Weights of a small image classifier: 8.29M parameters, 4.8 epochs.
Rows from block 6 of a small image classifier, named by matrix and row number. Rows with one number belong to one neuron. Each number is 128 + 32 x the weight over its row's rms, rounded and kept within 0 to 255. All counts start at 0. After the name is the row's rms in percent of the matrix's.
After each neuron's rows are labels from the 100 images, of 14976, where the neuron reaches its highest value: "peak on" is the class under the peak. Only what is clearly more common there than usual is listed. The data: flat shapes of many kinds, plain or patterned, on busy backdrops.
# fc1: MLP up (model.blocks.6.mlp.fc1.weight, 768x256), inputs 0-85
# fc2: MLP down (model.blocks.6.mlp.fc2.weight, 256x768, transposed), outputs 0-85

fc1.268 110 [121 111 134  88 175 132 150 105 152 149 130 126 188 106 140 121 106 116 120 127 101 149 124 161 185  99 158 160 157  76 121 118 117 168 178 126 122 162 174 121  89  98  96 186 103 103  86  86 139 178  93 104 167 167 129 119 174 177 126 174 172  98  92 120 105  92 166  88 115 164  95 137 103 135  89 165 129  58 115 158 163  94 100 120 107 166]
fc2.268 121 [ 94 176 130 208  75 203 147 137 192 122 187 127 154 151  81  83 131 125 143 124 118  77 116 243 109 115  95 146 110 135 129 104 179 131 120 120 138 109 116 164 117 103 233 103 104 110  94 112 167 112 157 127 133 148  90 124 208 139  97 134 132 125 115  58 158 141 156 173 117  99 137 152 182 149 157 108 146  81 156 144 131 170 136 109 152 170]
peak on: square

fc1.27 077 [217  88 138 132 200 144 121 164 126 154 162 136  83  98 159 120 161 112 134 176 120 148 104 155 173 151  97 162 103  59 171 181  96 110 101  78 122 110  72 159 102 128 114 133 170 129  91  93 161 161 179 169 132 100 151  70 107  74 135 159 103 122 111 111 103 145 133  48 141 148  94 116 131 167  90 145 153 122 150 114  58  63 185 114 121  86]
fc2.27 053 [ 58 129  67  99  56 111 147 114 178 125  77 128  99 145 109 137 111 165 178 157 134  88 131  84 114  39 172 163 118 145  78 122 170 139 131  83 106 104 145 107 120 128 167 161 152 112 140 124 176 166 135 146  36 164  84 156  93 121  84  76 149 179 153 102 137 103 152 135 142 177 151  61 169 120 179 173 166 136 114 141 144 133 172 139 122 133]
peak on: star

fc1.363 097 [161   8 150  61 142 156  89 173 105 114  68 122 155  67 158 124 126 132 112 145 112 183 130 220 168 202 147 137 104  77 156 189  90  77 141  91 130 114 118 116 105 138  57 101  93 126  96  87 120 122 174 110 126 147 177  62 185 135 115 146  96 126 129  89 107 116 106 106 148 134  94  72  86 101 109 105 168  88 154 110 109  79 137 128 123 120]
fc2.363 081 [108 175 132 188  98  95 159 104 123  94 153 156 122 118 137 109 135 135 150 143 137 176 156 255 151 124 120 116 155 151 127 109 146 112 121 134 131 125 119 130 122 109 146 116 151 127 141 145 144  95 106 130 109 101 158 133 191 151 105 111 115 108 121 118 179 108 148 149 137 146 101 136 129 125  92  62  85 151 135 112 146 163 135 122 109 166]
peak on: star

fc1.713 049 [124  54 139 124 112 159 115 114  92 132  71  85 136 141 174 164 147 162 117 120 160 124 108 159 237 108 107 156 175 111  97 170  88 137  96  77 130 152 102 144 184  96 122  84  78  91 108 135 120 145  95 130 104 105 166  43 121  95 114 107 170  80 171 137  93  87 150  52  94 131  90  74 135 107 149 188  94  91 181 119  69 150 150  75  74 153]
fc2.713 044 [180 117 111 123  83 134 116 122 143 106 113 173 136  84  90 150 101 129 163 111 142  94 134   0 127 147 131 117 149 132 142 104 196  98 119  89 157 123 174 137  65 125 134 144  89  82  94 129  98 161 154 153  89 128 110 124  50 141 108 116 121 148 123 152 172 121 159 169 110 137 117 129 107 125 152 140 205  99 137 139 149 170 144 161  99 186]
peak on: star

fc1.739 045 [113 186 108 132 110  88 127 124 136  80 127 119 122 109 110 146  93  94  58 157 181  86 135 150 147 100 144 110 122 118 181 144 102 108 181 137 107 140 105 110 122 148 106  98  78 100 140 122 123 208 136 104 188  76 149 181  94 105 142 127 150 110 152 132 137 122 140 124  90 116 115 113 177 108 102  95  97 152 153  76 169 174 141 140 136  96]
fc2.739 038 [129 146 107 194 143 126 111  62 175 103 160 168 159 102 144 137  77 158 117 135 163  45 137 130 123 154 150 134 164 164 135  49 174 180 151  97 122 129 123 152  84 110 130 156 122 135 133 120 145 161 144 110 159 131 122 109  96 159 114 149 110 167  75 114 164 144 158  99 173 139 164 177 110 150 118  89 154 202 171 118 107 124  89 109 182 130]
peak on: ring

fc1.634 062 [114 102  78 129 136  90 138 161 122 126  74 116 117 135 160 113 161 187  89 136 117 101 133 129 153 139 122 139 108 129 161 158  81  97 135  97 102 147  59 109 138 134 128  68 136 148  89 172 139 171 198 148 101 115 121 109 103 123 125 164 158  54 140 109  66  64  99  40  74 104 122  80  81 122  74  98  70 132 149  94  47  45 157 129 123 167]
fc2.634 044 [ 99 105 126 128  79 149  87  96 143 126 157 114 141 104 133 122 144 134 183  94 102  81 140   0 162 110 138 164 151 118 103 132 155 125 167 154 152 112 196 117 113 103 182 174  72 130 119 141 106 116 177 143 139 131 128 142  61 103 106 160  95 173 127 142 159 166 110 132 119 153 150 111 172  96 116 202 173 112 104 127 147 139 144 109 158 107]
peak on: star

fc1.595 107 [161  50 143  87 170 157 125 123 100 127  97 118 143  97 138 144 112 156 107 148 104 182  96 204 153 171 123 158 111  92 131 188 113  84 159 127 126  98  94  90 101 148  48  96  60 112 120  75 139 133 170 111 128 137 146  66 198 137 143 128 102 135 122  75 188  90  85  94 173 147 132  85 121 113 107 114 165  76 119 145 104  67 124 136 131 112]
fc2.595 083 [ 96 163 119 177 119 126 117 147 117 114 147 132 135 141  73 119 163 114  90 155 129 207 116 255 107 108  99 123 135 136 100 131 154 117 113 130 123 111 110 157 152 121 116 152 161 111 119 111 141 111 138 150  93 105 161 118 207 122  99 134 142 112 128 106 181 105 158 119 125  91 110 157 131 125 114  65  80 168 112 124  97 149 143 125 137 161]
peak on: star

fc1.431 122 [134 109  90 110 132 155 122 131 102 165 112  51 139  88 112 104  86  75  66 126 102 157 182 156 162 123 148  94 145  78  99  98 112 146 123 113 144 171 106 139 128 108  85 152  97  84 137 125  86 143  75 109  87 139 118 111 156 136 150 125 143 114  80 108 196 137 208 123  93 136 125 126 150 118 123 106  51  80 102 150 100  88  83 142 113 143]
fc2.431 120 [137 146  79 172 127 190  92  70  84 139 101 116 142 138  87 124 117 104 122 117 116 148 119 255 139 117 142 151 134 117 114 115 160 127 148 115 170 102 136 143 132 118 159 101 133  88 177  85 131 113 116 143 114 130 153 131 167 147 121 154 127 127  75 139 175 145 144 115 144  65 113 114 178 115  76 129 149 107 171 161 120 112  99 158 191 101]
peak on: circle

fc1.258 129 [142  15 118  73 119 117  85 176 148 139  72 102  92  54 123 152 131 116 102 132 147 128 156 147 167 147 133 128 111  74 153 116 100 143 142  86 105 130 177 138 150 129 112 104 112 160  95 148 113 190 132 175  89 127 160  91 136  89  93  93  97  96 112 152 138 160 172  78 111 144  92 119 110 114 165 119 105 126 134  88  89  77 167 128 148 104]
fc2.258 131 [111 137 137 122 116 150 145 121 194 137 119 143 106 131 159 119  93 152 155 167 127   0 135   0 121 151 120 150 131 144 108 155 100 139 128 139 101 103 162 117 111 141 180 143 123 129 112 126 124 148 193 133 103 162 142 128  23 163 116 150 132  87 155  88  78 122 117 129 108 152  98  83  89 132  98 137 149 132 130  97 148 147 149 123 151 193]
peak on: star

fc1.567 113 [156 106 155  99 135 147 115 156 150  92  99 139 136  91 145  95 100 179 142 149 134 112 116 153 179 141 149 139 118 137 109 165  33 116 199 129 143 115 107 101 169 101  97 135 103 144 127 130  92 141 143 153 217 137 175  70 140 144  97 121 126 114 202  91  67  83 104 118 134 151 121 101 144 160 132 118 174 107  98 132 173  45 121  61 122 136]
fc2.567 090 [151 153 119 130 130  83 148  92 169 141 138 133 205 132 121 156 173 108 137 112  48  45 130   0 110  87 105 106 122 113 150  75 196 146  58 141 105 152 179 128  67 127 167 129 123  85 137 123 173 148 135 143 120 140 116 137  43 120 135 127 181 132  66 148 155 152 181 105 110 130 136 184 119  93  89 146  85 160 103 135 127 175 130 157 111 184]
peak on: triangle

fc1.170 105 [180  33 130  83 171 165 103  77 138 136 142 107 133 111 170 160 101 107  87 142 129 174 134 204 172 168  97 126  97  87 127 159 124 123 123  99 131 100 153 113  96 134  47  94  75  82 136  93  77 132 179 156 151 142 149 113 145 132  87 141 148 123  92  83 188 145 102 136 137 129 126  89 147 112  94 151 137 115 137 140  97 114 154 145 169 104]
fc2.170 104 [138 182 119 181  85 103 110 104 148 153 155 138 113 127 133 129 119 102 114  98 143 177 135 255 117 132 123 141 143 150 108 131 134  94 147 134 124 144 111 109 133 121 139 127 145 108 117 149 102 117 127 115 126 148 105 156 185 110  97 144 133 102 137  69 175 143 110 131 103  77 138 132 105 109 133  50 107 103 133 103  84 144 109 145  97 169]
peak on: ring